Weights of a small multi-label audio tagger.
Model: 8.2M parameters, log mel input, arch convnext, norm rmsnorm, activation gelu, moe soft, num experts 8, patch size [4, 4], depths [3, 6, 3], widths [96, 192, 384].
Rows from block 8 of a small multi-label audio tagger, named by matrix and row number. Rows with one number belong to one neuron. Each number is 500 + 50 x the weight over its row's rms, rounded and kept within 0 to 999. All counts start at 0. Numbers have three digits each. After the name is the row's rms in percent of the matrix's.
After each neuron's rows are labels from the 100 clips, of 14848, where the neuron reaches its highest value: "responds to" is what is common among them. Only what is clearly more common there than usual is listed. The data: tunes sung on syllables by a formant synthesiser. In brackets: how many of the 100.
# fc1: MLP up (model.blocks.8.mlp.fc1.weight, 384x192), inputs 0-95
# fc2: MLP down (model.blocks.8.mlp.fc2.weight, 192x384, transposed), outputs 0-95

fc1.363 083:537512527496504484539524363546546469568450421442477440504480482450444462416438484468545438653469596616549458506361513582434581453516478452542463594438499543486467429583514479503501506580401452452467506461494518483573486574592635492534530481431436505437548502560468401467472476444523559520
fc2.363 077:462516452459513505453612601471511494515515492485465425554458503505432537487573483618471477478471463431460552495510428446500442409652463514513439577525481494510502425517455512462449462454529573568401443455614537496486423579477545434530460578509450418473543604551470433557549592495464487436
responds to: muffled (low-pass) (30)

fc1.254 081:447562449566536510533533385655544549485477449590490533519526491481513497408464460496540488496509624641573420499544531463469457472547473482538436539533535382463502446521474453497522497595344515464518478517537553483531494521404412568505530544470480536497492455530522584555445433482536542506
fc2.254 066:460541465510527470403485546488488562572473502448579477577504542496504468527465612521505424475504456437514471481480476501479239444281526551475493560515482498465467507543378483448514477526464469485490451461565511525383454538511406483497437584537479505506511593563441490504479557470463480579
responds to: muffled (low-pass) (32); consonant: /ʃ/ (31)

fc1.68 089:511428434424458549458492396485505458413495492507482572487514534481412498539486477520455470622444466500512387505522517499447527533453489531489505439410514544519498467539535550556494461449584460512498558537504515485487541525505435542522503502561508434440450555438598504551520501534415520492
fc2.68 091:523481470510418487492462479486509597422495366524505446456517478441520527582467507417509477474502476435548519566437550484443614601497506541396448485558483629444561484467468487550519493436416496512495538414572523504482561574494496506434488507527553531542534377471452480527456493498545577483
responds to: vowel: /o/ (49); muffled (low-pass) (30)

fc1.170 077:496530472465512554524548544431559426512483410502508515492539509506579513547513444486503492689503564591502505484652521502472511498489480529507430437683429541517576513585489500519546483563445586483467451492493598532532492489509493423472454490474455456477500586590489475325524452447469485530
fc2.170 072:528530531428513504574551495474544541474403495534496531468498510447507568439521449525398460548540447465516500421497543494586382529304507458632523556484505466580409507516553497488555528571546483494478548523477412585555465451483458553538490370530469509462389556429447548416571480526448521475
responds to: quiet level (88); vowel: /o/ (73)

fc1.249 108:498465499502511530470472543624500486502563464511495522513519525465484505546519490614524555415528489423536553537665592455499485494652435505524458624594494466432521439466548466495425492472521564547442528508494549471537557441481543538561474482432459525450437511551490429479588497486517486513
fc2.249 065:462498472464484405523435538516531529552495554544523437468458518492494597478501530508538473488549432452478500521511477488501332482287544434583557538451510543483454478439469506550449476506520508531541465500566465549466523497430483440543505476537544498449473507524531515443522528453447518522
responds to: muffled (low-pass) (40); rumble (39)

fc1.299 121:448463505522480540485475533507471547396597631411536600489569473517565462533513540521468518639462390505463412410586584375492495516390441487525492464513537521465526456402567548460549497404468442519520494515529577467506408497480472466505546552464571500449475568560455501421508486401455467544
fc2.299 160:488479528526429500426448523486586511552503561489500552453453543448479523583543486531529507412430486502484549526561486481499572508642524552469544521524484506459548539491581517458419459529501474503500486494411491422493455513523468519508438536556380546460481483447519517498543443533480593613
responds to: vowel: /o/ (57); muffled (low-pass) (41)

fc1.102 105:477619471480581514465505505508564480562461497524518551494564445477608576536524469502494463510482588417450463471484505506472474489629479480512496499516498525582513423598479515458449535528548573490351470514400429490535539483437519525482528524498485484511405489564424531460499471525495491520
fc2.102 071:511562481502479531520586602492527537487436479601483508413472519603398520489556452539469491619563447540478427474489469434469604500651434474593487517420473505473437470470495523577419569461544495617421541520556556571521536536502489451573424484473520486532466536621449476500462533490503525425
responds to: vowel: /o/ (45); vowel: /u/ (43); muffled (low-pass) (29)

fc1.200 128:500490478473481524464494439580508559479478493409503474509461515477420527506605421533468521515289515581477409519461459527441503536274495513528533447521465481588462514540541507442490499581672532487412502535572577528590465509521704521461514527496469526577533507433513419453452456470441505506
fc2.200 075:540461580494521438454447462535527450563529554480409533601546497460565488497483557499451488469464445481482543527569506506408449548519537513582480460589546392533556521661416500521494588474448537532524465455482456504501546487478571491479444503587519421455477523491480558557471428580449439474
responds to: muffled (low-pass) (31); clipping (27)

fc1.302 094:535522462576486511515483499392471523582486458504488434563496546512354532491550565506464528605415457527507514496507527579466488491442540528483484470453457524524427487553488483505532493466549492444437575500478458526544533533431354573459492503557479522553499441553454522670413526474559467536
fc2.302 070:527533424453497500501438523424570558412465519571547603545461449524545542582466554497504536505506561478486561462527535500508417515476567507523475529587490391428526520503555499472499504543449401473491494566468483464549455433437457495487416444549495524526453554516502463497508459434517555446
responds to: vowel: /o/ (57); vowel: /u/ (39); muffled (low-pass) (32)

fc1.314 167:497511472460557523468522508659474551476506474483397521510525471495503507508535479570456504513596578499541447518680474532503539446456495536451485574551410479548533539704522496608510498552496477474462485544479574508569467450536488476502496480458508505580553521544554383462499488519457526616
fc2.314 183:483423515447422425462465470475522571437472481529497456501463497448396557463515486454511472546428489502519487501475564515511463584654535560493511537517479554459530418433489407525550479515459529533529466385524529551513542491474550469434517457500587460561503524563404562566484515519451593477
responds to: vowel: /o/ (52); muffled (low-pass) (45)

fc1.352 083:490553380523579595501549472595490434473511529536475577534479501480463542506570491456471504508460514594431544444486487497459549526539473520484488571409504490558474520653553530511472530380561468517438495521551540498481575405432455485521510526526497507512524505527540498717414470549444501503
fc2.352 078:549507538506464533575469522523520524466526466489516428515460529424544552504535471427564483486487491460488448580479532565537736553751471449413471437507467500432602499489471505542485468393434528530528508433501524471493591528477535540494440463416441507460548432489500490527531478567513520551
responds to: vowel: /o/ (57); muffled (low-pass) (29); mains hum (28)

fc1.173 082:554519511522549503468499490583552558408492464501530486502471524516501510485429462523508382524528537465468477457455478590442470489536501501522476625447504549469537479473470498543520464566375538469392479500523521529506425461588469566597494493487419477576491525433491477338436467493453451551
fc2.173 072:446524500489600501479507473487533491522404502415551449544463535495457529493525524482526488469484527478543466429430596474586440546404536436597463485562523336557456556425463447477546481552480480468506466494424499475440511489565466567454502462445554382502564503446461479445525484486499515470
responds to: quiet level (79); vowel: /o/ (54)